python train.py --model="self-supervised audio encoder (BEST-RQ)" --dataset="strings of digits, spoken by a formant synthesiser in many voices" --train_examples=39062 --n_mels=40 --hop_length=160 --input="mfcc" --win_length=512 --codebook_size=256 --mask_prob=0.08 --arch="convnext" --norm="layernorm" --activation="gelu" --mlp_ratio=4 --inner_norm=false --subsampling=4 --layers=12 --width=192 --kernel_size=7 --init="trunc_normal_002" --residual_init="none" --optimizer="adamw" --lr=0.0013 --beta1=0.9 --beta2=0.98 --eps=1e-10 --grad_clip=3.0 --steps=40000 --batch_size=128 --epochs=131.1 --lr_schedule="step" --warmup_steps=2000 --weight_decay=0.0
Rows from block 2 of a small self-supervised audio encoder (BEST-RQ), named by matrix and row number. Rows with one number belong to one neuron. Each number is 500 + 25 x the weight over its row's rms, rounded and kept within 0 to 999. All counts start at 0. Numbers have three digits each. After the name is the row's rms in percent of the matrix's.
After each neuron's rows are labels from the 100 clips, of 14976, where the neuron reaches its highest value: "strongest on" is what is common among them. Only what is clearly more common there than usual is listed. The data: strings of digits, spoken by a formant synthesiser in many voices.
# fc1: MLP up (model.blocks.2.mlp.fc1.weight, 768x192), inputs 0-191
# fc2: MLP down (model.blocks.2.mlp.fc2.weight, 192x768, transposed), outputs 0-191

fc1.253 104:514520511473468459512488514488458494530469510493536487485489543487506502534489509530503510459489489486482536439462463475515490484446460530519515483531518504497489507517463475537536526524473504508469472494504506484489493499477448504473507497522519520499493465550506574547512507496492521500490510492477465521469496492505477450504532526463536462459566491483501537535514508496543499530509495503533459510479489494488493510503523522553490469462491471502538487507495475508483473487516527467495527475467483555501476504493519503519513521460502486487514522478509508561474493478520530520
fc2.253 105:520541518514474477536506492460545518494511505496490461475474506551554516541459498489518541495546526519498491504509535457499480475494436546506536507496476481533474491535484534490468481547463484508508482524505491492481505503512470503496479467493487492488484474497451528501547524476540479482533540458547502527487471531516517433526507519503485469513563492547472518506508518475478502478503505473465493499518492524522526498495458514505497486446507507494530493470529518497457482492504453495545461497511505516488482540505506503506505515510470476494509512511467477507525482521532504484
strongest on: "three"; voice: child-like voice; last digit: three

fc1.407 105:532480496497543520511511523515490480485502483524466485459515492496475495504512451461496520485474488542494519516476535480503466492517469495492477558516481505477508490529455481491465500492533499500514510526476521513456442537464453534489460541463485486477527482472549502493483540484483513485497504487522505483490471518503474503501501486475554507506522487509465481492536499533516570501507462497519516511470499507478558475525559500501488470513534491483455472516508518532476487472504485504497503481448488522495466467469498433492531512511482433496509538496526494522502521498523513529
fc2.407 112:536540549479514479495466498511523483489519497497544486498510522527468546510463523517527510532484516524495493509437471501501539509527528487475514512482491454453492493473499521497540525481542491521510511517462500561509503436508495486496528528536518476548492521499515537475492475467478452512505532515556466490508518490496545508516465487535486493501554493550501442517470521493540476541518498463516525526510485490486518509519522534496524484534468483490488485479506479533500471479526492486477496514442500528540495535522513511507517467514497494475488473475509533503500495497472518470
strongest on: "two"; first digit: two

fc1.443 101:484469502505493500549528503493491531494519518524493501434530515509456511499456520494446491526522469529492480484516494456475497545500471482475497527518491474471526508520434474504492517511490516465494491507534470531470487519493460492537489513500495515501481484538497501534516507512448502462476502514496486510507502492509486473488523487498526435466488512480514499483502488508527514478511502507608519498467454443511483490486533507526516514525501514550489476546470562498516462481533488530463464532487536500499496495484553477471490483483462482501515506524481502497493513504507484521
fc2.443 100:457456512495496488503514499454497522497476500483480534510540497528506476504478507481522524500495473477489509499503549506496488506484511488453538539474520490445503510478521520510511460523522521510530444497513521525460463541485529481558521506480467526507511547487479502480488542510484487506548449521493491447473449479511488496489480464509525465483412477535523502533516481497519502494464519502492483499477460475508503482453463509488495532546490465529505503495503470509490453535477472509528508515501472515501504530566505487482526486500482475500503466490476506534528508521524506490
strongest on: voice: deep voice

fc1.222 093:473527539499433457493517540479508481479502515511530504497504504516525506526491511478526539496491495483502497480476535507490515522514475483490522550498503482520472464488480504491525540472475484472489430485504481491518498462498504514499476487529457489533512516548499469520539502537492470528491523487509474491534507515531498514516484514503435545480471537471494559479495479498551481512522537427511488513528513482525535513492539533497492453504473502507524527497491508557496502513524512510476535505484463511473519503493440502507519480494462488482494519499506504511516572505509494446
fc2.222 101:468459505527544520480509504505493486491486523482483513527487494494519523514454477488494467512497519494503501479525468458485529504550539512517492469542466507505515473500537541470541516476502493509505528437432528510538460530517494520507507499463489517446561502494499524497442485464491477508504490522510495468523486547481478527504492515482483468486497479519496529497462558501481503516494477519493490495493518492524487538486516491522533487524529497501511478496493516490505510522479492499503566493522510561473522473475445530536527503466510494461441467516483515492476493447478489511
strongest on: first digit: two; first digit: four

fc1.489 100:478476511498429520493511524487488533512504482514542512469565504509506513473512502491522474533477463497454478476507520462455478477483496517478493499517551521493514482523518498463459467518510492486472479487489509523502528496522511510511494532470497524529487529513489474495489524531474529460526521483519487498511527500515496488516521488514497491519474483500528444536540508536494485520514536473528519523461481480508527534476515472474518504494525515483536470530527541533492529502507435560479493463486532480513512519467546502476472503524521518538458463456459524473524466476515469477
fc2.489 108:514512545497443424515492509519480529525496518516479528489466508486510517532532517463492506503493521495515494476483502473487543498537450480505490511516490498479512478521480495480500530493557533500567451492551482586490486477491514498495505522508496557489480510483496505519505504492527464534533531517479518501507473479489452484497474540498519498553532506534499489471494491475537493519507506469536535519523513509490550537512505518468495535514451447498538525507501493492514478446501496510497510492524489510517523469477498483481507525518537494494463523478511449509481464507481486500
strongest on: voice: deep voice; thin (high-pass); last digit: eight

fc1.141 106:495435515464487547516512537481478485528545495546513487478526490488465492485560513494487497537481466516499508511463551442474540503499484468510494565476514481463479461516506459515469530530477464498461495507531497548485527488527477492510512502529461544520493505489519545511475498503501537495475527506521513482515519484481507538486511510485478523491508506508507502486515513456533439491501479495540525483480478492496501526506487497495531508499484533508516502470426466518479522512530457501475509499474516509478502528502488484477467511491493433539516485480463512472510476523509491481
fc2.141 111:522528499455519448501475522485491520478521508491528474531492503494551492474485495452465512520481505470499515463473488506509542474480503466491537507508511520513515482491509520526509492484449508533521521481530509504492460428560530516474491505470520497481465500469504497521543481479501516530528501507479493524541479490523487507510485502475534504563483512524465537451524490504500454518492521484534506501557482495490503521532477474502465540446474499484514506464531479493477538534488472469485497487475505500487495456485447472491491518474465493490510537543483502543504468503457498480
strongest on: "zero"; voice: low voice; first digit: zero; number of digits: 5

fc1.134 093:474515479512484491535527506479513501494480498487474511470513496530467495486516494539517504482447488496516501526462530499524502513513534484490570491481427543500512538519508476474463502501492499520477465471499521507519475535473530535508498518485484464488527477425479489453520531498506453473498521454494524493533478486543467522473482476475479528507514525513523463497501506446523516512485432499508484535449494483496488472520524534490483526505487495550536489496475480507511515488518513509515507525494475467526525521491496550478504529517478531530457501504560530484524512514501485479
fc2.134 094:493475516474547493489510488520503533477470504489487508472477461503459503498541507522529502502480476527546535471533517508497494527536468493512520491488506502461520551542531515515499473495525474504454517510501465471500472518439481552444533496492529499494493504443506509525500465487538474509476461514498498509496477504485508524460507451561503494482525481503490501543469447499559486491480482497460470479541512534499487494515504531520515490461463486500517542497487504468510490493472519502491507514478482487538534546490460468474503482493531513526490439485499489468516523535503472508
strongest on: first digit: two; clipping

fc1.325 118:526474477479482556512505579454516536525495508524487468503511500496493505475538499498501487558510501500513502484512527455460505511499535488525528521490468496469493492502497496503472483507527465494450495505506516519472553506503459505504473503474460493540525507481493524479512520507515508479488471516519490479492496525475523523515507491499488516506507443473503472512508479500503518511513525465536543498524503519473532504491477451458542528483509501510510459520476561520494477502534429493498502498428497521496533496507507505500480491503489468509506407499481490456536498512526549475
fc2.325 129:513503484489529403479477498488506488469477514501508498489471514493509515523477511437498497460532531502511488513481545482513504505495473501517515498490498513486552473489503510519475488524469529516522566544496487495480485496525493447468500522507503538495460483479511505508525472497518488495493479519489482519502517430548453499514510510518531504515492522547500519463526515538508512494497471517539503511547509510488490536569524458534520499501478520489530545514493490531551506503475517498501477516516488463480494476523479504480489472484526485513511558528522471534520531542535456481
strongest on: "zero"; first digit: zero; clipping

fc1.460 095:504471490487476499511514470543474454482489523497460465524528531491519519483484524455513515511520515542488510472506491486511482471506515536559469482550512486496510531503534509479481533494487479482518507496503471526522488527533508527538518497451505516476496495524490442494500503488472448481483477440460499484489500508519467512479493494473513484505560509543482447508481469519490517573510458477501501545515481513478529481470486507463481499523486497532530484519515512513486492480486481541471482510492511493456517474514485488546500526572557489489521509482537502470517549494497508494
fc2.460 087:487480484523497480517504508493472522476498454509526436467506511472518481463508500527486455485519484478515515487491471519476533443534507483498524463481495494483522517505507503503505509518532477528510513511561543512521502465474510482441465526467479489496515495508523480545517495498537468433485494553498531506519501552508504527465482480501515533515509522515486531491483467483513520483499458504506493475466513463506506484536517547510519508450549529497508492475502464432482541525523524537504516517515521554507515509516517510524497492491449473495526474492525496469517462474527510473
strongest on: "three"; last digit: three; first digit: three

fc1.671 109:509480462508493452511504513505548494523478508509479512501491506466526508511507478495494526512522519522511514497488495444467535508475496500522488518532502491506520503514508493503515497549473543551482495531526481464532500519462482570509463520515504529539479467499465520496505526515456524494510484499485442458549491447511542512514491464526473522470503459516474516474504505460510501471534464529514511498486519451496527492479537482547509508514522510511505457495486479507508481533510437478499479514474489475508499461522570492513468505510536450470477505483456533518492482523494525486
fc2.671 114:467530502491492440466508472473510523522484486494480493521496462502528518532465561514505485478566508467527497531502493509548525520508501483485495510550464485510501514514508532503506527488498459484507508497503493490563493493466471504514497498488523528543480503490500528512493521565531505516497499522506506513458524491520513527505490478510544462534556503535457528495502518475460517522558555523476538497529491490502465518513485491514505545495516484479484502489501546523487473494491526515477500496487490476498518457464564532522556510512538514529492522487524520499457520492516532476
strongest on: "six"; number of digits: 5; clipping; last digit: six

fc1.200 094:511534509472502542511491495513485530502501519523461517500511495516473478494517497465495496437538482486517487518490547497534449487497545507499524496478502526453510490479510489494487475533455470526388520469518517520488518542517529502551500522530448482456495521503489508492478544501492509441486500512516488506494489501525540481496540513514492467499506474513460481512513519514498514481492557499508496460465510490534473477484505447509493508481475476479515488499557480474507509503520517509478502503491483513511549469521471506503549521555534501533541495520480516485504485469515492482
fc2.200 097:502477511504482493484494473478457501501503490477505483506480500495486475467464502568485514495490504470522533517514485487497486465520561486526501540522466541493522489487476516492502493500475505478496499501461524544499510526537497519496466553443577513481508531529509451495502477551514500495498506527501538510486521511503495529483526466528507503482496532501553509514470487507503502493510476457489474469565509465534497522488530513519506509485526513477518485496514512479495527506513528501499492462534521529456550453477449521486505482471485478535485471492516470491475480561545556501
strongest on: "two"; number of digits: 5; first digit: two

fc1.256 102:511515506508450520505523550475487504518466504497507454479491487484487486476478552492517521491434505550493507465506510428520521469521501497493522560485514503465513522462486528503525461495494470509470473496488489506481512455485486530542510500535496508535549495512492468533463501489514517516507494500487533541505502524517497509503482494466492490518464482526510431509500507449522519524428472477517500548487490515457484529425472542497514519490493452528523510523540484549476494508502486487483466504507534510479496482502502521514495490529532498507536491477526517483507514491499491510
fc2.256 109:487491499538559516494503467525469533518519520522505530490477492454445492512495480536487466526509511494479499458491479549461477487501497478538529504510489524476543488501477485498514452490510475448491504512529519492509472499477514516482533484501495534482522509530527509473437536518465500471535506489513560515498511494484446521497512482470508500477493494447497500519474475492505530521469466504504505529496493522509481514521491485435485511502542522516489453535494502481507509490526534487476519502499506522467473531536454539519527479456500499505501460504459543469495449452478477524
strongest on: "zero"; last digit: zero; voice: high voice; first digit: zero

fc1.129 089:508528509466528555543489485491470494494488471469517492509500480496479499529508545481531508534508478511485491522514513491591475495509497488485506501496517480477499510547543500534456499515522492502479541510496518504480523517488467479503477499505507458497477504488478546532463500482531465509529486453502483504498474563491510489548499527485478489484530534469535504533526517520505438515461482509521513516515474494498506531467461471475532482445461505498472510510531462489548473487510448467501468503512489515483513507475545475474507513484460499515517511449485508511501462459533493525
fc2.129 097:487510508495503453504502468497523513514463509496507473491538509494521492529449486523507509507499506536491485504480481464608509484493462508483484508493514527517467487555513532501526524491454514541546519446505461508529505477490487512542525504483533513476513476478506481507483490521518516530541489501526481481474471479496486523496521552495488474512520472472464530504540526477462532531486493504453498502515466482508520486496458507547492511522530547499489468482512521532519486519512503502502469495522499491473494466446521472490562510504512519481518563497509497528515538499468472463
strongest on: "six"; last digit: six; first digit: six

fc1.360 100:506508485474507473488486503504478502485503472479496496500486506489474508512565519463493508489535484516450460499444521523516492467473514508496506483500476496470552495521486495469517511501515505547489524530527488539482484518481449486526478513485439516503497517550548511475551533503492528469509493498574510477475530506510474482544493523515478445533481447498476486477520513531476531509484508494508516513509513480512535461503468537503487512492508489512478506491465518519472471505541449505475477488507450521505506511539541515503515505445482434512509512501515513490483474443529487516
fc2.360 099:473539486533485525501475548514525484483483505478537495519477538507496517494497504531502480501522516555515535511495525487543478514513506470520458506496485515523486505505493456587488521522468513496446452509486487493523543483516503523503557477525522505489466483513469501545505476485548519516505523500545490507496529549509514488475484524518501443482493496479521507512470468512467488503521502473522521514524499527507514521556494489507508470492503503528514515522505462552499529501497484492483475544464497498535488528505556503520499531512553566506488505542503524486472463509539518472
strongest on: "three"; last digit: three; first digit: three

fc1.244 107:524484463556510478497534518525510471493515516481537492514543521472481523502514499497484492487465505512518518494516480494499474501490549469491489500517473468463468503538486495525534495494467525510443507497488448527454502520463497507508447501502494467525479462496508459494482508529488529528486532506501512495523500449502516526495544477467495485512485487508510456523489514460484544468521471512547595490452490484484502491501537498514534449510515492515452520556481532486482463501549475511466495473526519517517489499519498501453488501490494462514483488509542482529504507459514500514
fc2.244 110:515516455505460502502480544458481447488525516458479509474503535527519448510501471494541491553518481507506531454471471560487471513521491503503493521521499471487472468524454521510488492527521529503505483461464537528442469536489499497549486508515506488493497529501501494468551553505510508516518510505491485529486498516485494503527500483508536460428504543520498503502478516503506502472496503518528519491487514502497521499493485509468458518527549502455468506511480485486489501525514448490547468543499500547509492531473500472471538506542517493511505507462456500496512513502476480525
strongest on: voice: deep voice; "two"; last digit: two; first digit: two

fc1.130 102:517507518452491525496527503490494492509485508485525530527490496483469522538519478477496496498501465470534487467463511541485494494496516521529516509518519531510467496456506517499486497473502505505478477515492462526504509515481490491525469519460461516481472493529507488511507538494486454525494518471503505443510497493508509500484478534480550445481516530527520531538507498535540499503507540526510494477515542494533492492509483483529497459504479483468493485505493515527482463484482450507474526453479429554516540510518518454521446515486439578487535506471483492484515539507541470487
fc2.130 104:456492474501504525509500513520455486482490478477482466499535470530483492490486494489464509523499507465510543549501478453430506465500497487518494511512490519539443524475497497465509493461463496514491533478466508515507482494494495520496522503480494489527484502529504494488459468491450523463484470544516516507541492519507514526502514508480495520459501483517513496520483478532474523484490464498524463527485505487473506471490537461488469485542532506513484455461462494484496495506526463470481540470511471548519544495501461526503438461505509459473469453522490482528512473436483498503
strongest on: "six"; last digit: six; voice: deep voice; first digit: six

fc1.523 099:510456438471426561508522526493508494491508462521502486456481502525447475528490455491520459530505462510523508495510506488518483517529570517532511482497507494460484500505482500530489482500507491440489480477503481539457485542485562517512484461486499477506503491461516519493494524488522513518479510504519547495488510497526519460519535509462518477515529516469502488521503507527467482501523486511539496529461472474493484498485527494520532499492488491470509506533483519504505502503531529535473501540480498555483499492482542467516508542512486486508520451490458493494489503449549502495
fc2.523 106:483464510529576477465492498497469523524515497495518482490531458511476517493453506486480511485582509511529485504524464509513512463546474489513498500502482527507508525472519496492427486509521538497495544528515495465516491492491494508497495518508533507512431460540508500468469520500536487494524491504497551501481501547466443514496461469513520503516488497542485535423518525524528506483512473506516503493495538511512489529523509468490466479493510488486518469489482490550543525524511476515500521459530490466501521511507526503496470470483532513475480518525498510507482523502542470507
strongest on: "one"; voice: low voice

fc1.197 106:524490502528504557557557499471474466487512477439502458494481496517490481499499480486487498533490481490471505515470534498515482512520513482524521536525509474466523492502524514492466507464490488509466476512531500494446484524494482502490467504522491513494560509491459511521485569492465494508486489484500517466526505498544552499490510492510464517453563484499498492505527479467485498540522524453513508525467461488510494531525566526488512497496510478518507492533438498519446509498530489508497500531481490534489491480473477468476508530512497445512529495512470493491528543506527480477
fc2.197 118:507571524475574521518512489502460474460504459503451470512490540534501472515510527525510465467518502516466499524478483497463501499502507487527491500517519538527482459513504498511486492513499536496550525470478487506487478540534469460495530509468529474527470499524484505458485520495536509457462467478503496488494522523509466443515501490488550513481480489553513499517488499490527489490530521539546522508475525521476494525532513467479486483484535477508500431483541519490485505482489443494496498502508481490528516533533496539467509488495494522491467513487505467456518533484512499506
strongest on: "two"; last digit: two

fc1.394 111:517506505505451461497529486472466499535476443540538472524501544504474491527517500497493518495489474526483497469508490462488526522472527496477519489518465485510484517515519524514504498497509509515457443482492515458546497515523528501506481487522478498530502453517481535489485538468480532488491513442535494496537466499552503513481519503468542454478503485493494521491490482459515447488526554478529458536498502501499489494567479500525523459468498519496498495489515493532500471495531507498491535472488432491474553492499525512493486540519479513496522474474521477516467539506532478501
fc2.394 131:509511504506565489489503482521506498510522479498500499452528524525513512513500498493507486503581520503476493495482476466477471525506505464519489528512482463487507489530480536515474517508515555498466542507503505443520506515502502475519493523567550478527492514526523498496445494569493469475536515483584516501456507523475494478509495486500503498508503514475506505515482506465560542474491524511509520485511536545524507513502523476493552523537500500498453510517503466488499525496529505526483498522506499512453543508522542461483479488503544477476466470513483486520501481534486512481
strongest on: "two"; "eight"; first digit: two; last digit: eight

fc1.93 102:537504502501506544485485497509482450469493515533508464515471531469472508532523460530488511501520483472525504484485473528514477485429510455510545518489464569499472521489473533479517501486478517525485497532490473520518494459480461482519483499513524477522551455519501503527513533459456544483464509518525508527501498515505506487500544517486484453537499448501529436530517495496499535508472512503531501463474519478493457488509523498510477522520497468533504496512447501492494482506477480492506494520491487485542492493531512473459493492511475525519516435472522476501537528491486475496
fc2.93 102:531510504493464540442488524495482502506491518493503517529493428514532497503482480484526492520520477529490459479484470505539470502473536497484476528503489475515498493496506496518485506459495475518556480511495475484478509502516506521532505457505502518534488509512506497502512464494472529550548509499502519560557508491471503530498502506481522462466451499505504493522539488478516534502486505469481506467503541493508541484461494478446463518397473480536489504502483476541462476496490499498510440498487522479477479461486465538546476502483480477481498503497508521520487472507485515516
strongest on: "six"; first digit: six; mains hum

fc1.191 098:551495531468510505521503470508528515562472494514459506463502521494502542481524509440499526490509506526515509519537489516509503482485500498519484484531521473491504490528474504506486560482499461487528515526477494528516492500475487496467446477537456510490523466478490499499534527463530517477527489533501492477509439489519513515512462510511510445503510510470487509472509459499438513499519474520583463498519522508507477478489489496527496508488505436463476510491492522556470448505463472443493490510525447511475512500503497520483480497491511457509551508496485488500481511498497520495
fc2.191 105:469479495514479506522489524475524509572509477532473512508505536497484489478498498482462532487520492529522504500486521500480479476496534518485515496497536542486463505505501481477481540478518505501525500468479492503464490517442491487531510455487511542542502457509530496514494522488474512472531457485484480486479506529471463485508525476475467488529513543494487500483527481483383490516520487465520533541542510466459506511502496497517490486491496483465525475471528465457508514457496500474521533509511519514459477482525468463476478504522504507512490500488440475520520488509481447479
strongest on: voice: deep voice; first digit: six

fc1.687 105:496499481487500523533474484516487527505506478481507481511528536495484491513468548483503535474503502524484537460488490461491498495491518481543488531502502510490467523533505482520502525519505538484477502492504481503525471528493488517518507520556517511514502497497465513506479514522497545530517498477511493458503467517473543525509494493493537426478550528514499481494516480471526449544493497426528496553475490472495508492523505456490567481490507468482446478504488482483483487490513407488483529510505501476524502515513514473476530512511494446538501512482464476539468552501510502512
fc2.687 112:493494521510440528474515511506464470485479457515484488480471520511509514499510510500492490536486477494479509473469508495513435489444519458448464515459473477485458489502472525526522504511501500506507471496490528497507501544499471503489460524523518504529508507538471518507518507519513505497524574496539520549513461472520479538517499529497470496480504515475507495491477496483471500491521532476521528509483519503523528502472495526463489497539548516508486503491479449482506506476523505458467500552483530553485506495534518537461517510546499462475500539483455504506521431471466488498
strongest on: "six"; voice: deep voice; last digit: six; first digit: six

fc1.271 114:531464469468496543521504586483478480500474513562527514493499509496490507507529507521491507516482484491493510482444552455458539500509483489517502525498495514476482481506505497467520492468510505497463514491501493548486522464500459532505492531513460505526514482485488514482496523521499533503497473519496495475493547515488533517519507531527492462498468497451476477506521510494532511536520514464511551493543502501486529521453485484481495513469515510454520498514441525518464523517516467471487471512429506500526524497517508485513474485474500466491516436486462499459529496500515554489
fc2.271 118:518502487480496414494500485500513496477501505494541501506501490494497486480461504434520493498518499493521531515499490527516523492493490476523524477508514523476562484486521533476502531543470519513548538524512506535500446506543540487447494519525489536457454485515545490525564481513522511529513490506488504520510514449524448532535505514491522500521504510510501519451527496497498505508521481509500492482552490498510504525543495447477521509483456491488527511471508512509545543502487507436479475499511500459460495493486488507501474490481485491466501515490496458549530500493494460526
strongest on: "zero"; voice: child-like voice; first digit: zero; number of digits: 5

fc1.351 096:514506481452500483525517529484510489464458490501474501421525523496506498480505495502518535488472522487509445478506467506527496504520461526505527466533485544492547507537483489467515515496523507485470489532495523521501500485496507496494520484507486483495478453483464517455543526453510515455475496467546480503525506527489539455456473536520513454501514478464537462517489532498504495473492457486542492478511510486514492450521538495515489525537479494494533513495507518564475511497497447513456520504491484479514493518492550512490489543505529496495478507471480515505497499517526542554
fc2.351 092:512497510503442448456541493534513472497492492533492481500504514499459490500530521522519492514503478517533483522553473493500509448507499480467466442493478533488531486485514479494480498494503487491479485505514531567492526539505484477456517479530460513526492500483519524497525496516470554485506572483539504488516480473457492475513523491505514514511528508489527476492524488516482490560496514433487518493465489475483479507485507512474507538421506493460449488502521513503510498503470515506509486491478489474481470505520507508509536476490450475527552472487467482509480468495528467500
strongest on: "three"; last digit: three; first digit: three

fc1.345 093:482532498518480517501510482438475456539483486572527451503529519515490495526488480552515514500501541496479483499492481489510515451511513474455502479515482520490543533492506504494516473495508540467491459535525529516532480481485494521481477500484509554462535458533497519549467528523503514542487479456505489500528448535548508494479485463505504474534482522534496526454519529487522459490481512512494476501488546484502511479510497515460514455511481476446484469502505489490519451493499519479536512515495504476473534530500471505488488525522513497498514464490504505517552488528491492476
fc2.345 091:516526497492519499498524447455496474513520541464510512488531491465490559510466509491500483474486487518493455496517512491509486491487498496479503475537523502484538500552461517476478518523508516548502528506464503468530499532533496521485512496532502481476491478478497495468487489499499483477465513502520505473510509520526509495517483519525531527508442505557488479505456474501510481489528500506514507518496559450523478536516488477459538513506503558488517523486516502474556456486551440483546454467506495491472481532478513551518498524499463465517489522507485483489527509510529437513
strongest on: first digit: two

fc1.531 098:493487467502509552510547508487463488518517489460504484508481496498454504476551517512504496489510454490510495448529501523527521505493467515501519506539477556481503488549516455510481469493443511508486508485488492516483505571498460518504511525524518490476523517518491519507514508516457523521462490509521500499527480455483509511513535457466538489520510522515525504559511476494509510532459485507488505488514488489495519480518448486463534483511491474452452512499486509487519432456482459466475457460495494545454508525485496472518468513537480493516484507484489514528500507482537520522
fc2.531 090:501517470528532516507496505540481476455506478493541464543529474522524513499516464510440490463484493517491463509514494484482540487491516497469509459501540518540497453534525492487545540501466520519468532496468509509496470467533519532482553525443554480515522483480482470527508494477480514491501476499530463501482512526486496479484525491489480542519520493444476513511501544504523450489497473481495473466532478484485519487447472502531496477502527450479512524493496470487463486477511476510485480508495535491518463479492460480519511480496491460474541529515473503505526475516507540474
strongest on: last digit: six; muffled (low-pass); thin (high-pass)

fc1.500 098:516506453505495516508517503501526499551473492507457495509490504449496526469531495437544518511482470556470508475518488471484520507517519506521528507519489507499491515478503480492475486515490441506519494513509502504481492531522507485455468518509477539498488502528532482476511495474508461533492456530487469431499512470489508525499453493474546485538462517505492444548489459506467513542485481488549505503544536520521492499485491503492501494490528483521511508537471528526466522537514481453513533521488486538519492426491519518531513502498479518532530520470522497500513533517518463526
fc2.500 096:494487524465481509470504490483495535577493524503502510462532523515531425487499489493525492505495523503544493473503514508534498498547476499511505526438487492500487530508501482484474503483510523495492479500504488482478448495517480460538488497546495473521492479517438525544570512533512516519483521510442472524517545505505513526493514475509511486468509481483517508485476481506415499477467481501542481536540563500492521470472486463501515473500517488501568505483530491497497486489487518454514486509493489505506495491506517489482477502493534500460497551488509463509513515502526518491
strongest on: voice: deep voice; number of digits: 5; mains hum; first digit: eight

fc1.346 112:498476475466503542540538511458506501508469505545466509447505503529510491494475474500453524476491487503523520519465521463509474481541485495492497542517516472493514477527492506523452509485498474495505481489479479526416452479525442504476484539487497456496528500512526482503469541513476511485513506467522504506511485483514472506488508503534520471454489515517479494475537479533527500510482493467516536484489474485518553542542527508498493474502449495502534517473488483501497515481518492497467493512438498508494468450496536496496545546508496519509505553514473501458500502518494553502
fc2.346 118:482500523483462461459467505524533460502464496477504484499473481539490516543475510521499507509500496504495509497495473479452537487536478477503464494458494501481494489445469550529519489478504503492522520513455463476504504465537512517467511500456501497534518480549522482524518464472525485485501497509485472479508519543492566452504510482489488481492544490560525485549474488511483512517525491496504529534505512486496516518512513528466554509493451499456499504462520459484501479503498499542507480512478494513504551511490560514520528464567500505522468496495523501502492529543489481502
strongest on: "two"; first digit: two; last digit: two

fc1.65 098:487502484523486489496505493518484495525510445526522476495537548498523516462495500479522514475507494502488456492542471474479503483489499479482492505536511486495523530506480477506496479531512512498503453508531542522463517528493467485500488528512482536488495477482506528472504495504480514508488539494487538492535485438476471496486486453497471536487510487495525488520521470516535512542496538431523525499468505524493457511492467509397489445489529525512481518552508534491511497498564519488511530451487442510511517503521506475475516505498493507446479527496548484515518522502496505528
fc2.65 085:476452486504526508499499490493444480493516489493533430482527495554511480471500501553503513532500489525524535502486499495466511495495517476509465524486514466477489504486503507549535470481535519509492523516516448465500519495504497465546529503508473497505509520485502509447489507522497502523481449526475501480501490502544505516478453481479510512455470512494523466530520469489527505511534493528510476478512520478512450503489478470402462542486496498485536438479538484530520531524475516516520492550500500521492467502514522508499488487536525498538498491490499488506527488488467550494
strongest on: voice: deep voice; "seven"; quiet level; "one"

fc1.40 106:491512490480477517558524504541474506472500456501465524472456505484479523560483461499494529512498482488459473498465523500454462495472463472519501499505501518517529492492520491485533461512526544494490490514483537528519487565518541484496483512535482459469559499494501456487492505456504485490486490475528476498496465482473565505528509493529481484495544520504497508493508490487493491515520526494490489529523478492540512468497548455494520463508510502503470524511485525516487484475507503496472445481470486506450478501484493495500490554509548523545511508495495479510514561473533519535
fc2.40 113:502515522528543488440504533513448497533488504539476476543537465467508506492528501521481491551512493485469463468464488501459506485470530486502480500514502432487500463502513540500498467497484492492521521471483492516498490497490478462504509492498494486494513483502488457461460486517514488540490504472535510536528503505490484539532464508497499449475511527460512510455527521459526443501445535516545533441513482513488487510495529460492494539507513478493513502480499506484508477491485483478529507503491490516432509509526496517525488498505472486445474505466478483467466443517498497511
strongest on: "one"; last digit: one; last digit: four

fc1.37 096:469452498500510504525491454531478515480482497509526507503492513532485527490477510505456494528506479574505516515536509467484501520495466505451506517502489474513526492505522488468456466570478535478476514505559544509472508529517471501558484521524488493507495495546514510488479499502456510492519503463512490507490482466507505465483553510492518493483511511515514518499485494469494499489510479478496500499486463447499497562509500510531548474478490509502525454525488532498518475477495498557483506477495578495505466484482488481461483487494486519550450498447520484515497465468497465503
fc2.37 095:516483501522514456496520456508494521478509497491496457558504556530528434477499503544468495505480451440464501494489513480479500492526527540452455492513482521485498528514480494461495499580494524503523503459500522434490487507498487472558498496457474501470515495491500467522512484507521504496509483505472491502471499449519486505499505458502457473510451475512470504475509477487474502516475497512477499513512470465525478479493497497540530483501448489492553531516479469505495497509528456476532485506518514486511506477481502502465533508489485523498435515492481480499465496520514504486
strongest on: voice: deep voice; "six"; last digit: six; first digit: six

fc1.266 105:465468500438496529533503563450493493515510493468498484482506510515520504487532540489521495539480466494508528481495565463454537473522507492540514493527473484502533507491499485521486511492486502494485518493490536540501525468476506528527487528500461517482524489511468500517498495532481548503508490480507459498493470501478515505551507549503485450504496517460485513534518500456528486504472510473518509529518475503494514523471484479449508492452504530521523451539488469497468501471457468453490476523461491503493498512486519497518477512463551512490498440495449502473516480516518516533
fc2.266 103:561522500440483425483490467489475538483535523501513511508509502514510484472453495424547503484487493456553532475469542502494501495499526531513474483518511508485535487486526525516496513531485490496565522511499455507510489477498515480484500506504465547520511488499490467515537465498539480550508491472495504507566501449493473537549501489523526516504488495495480448460530474513469518492528516501526520520527500479521495489523525488500504509509472473493504511460515486485511515458466496512512506522490500479521458488464463471501503461492487491477487509509535476540501519519488494521
strongest on: "zero"; first digit: zero; last digit: zero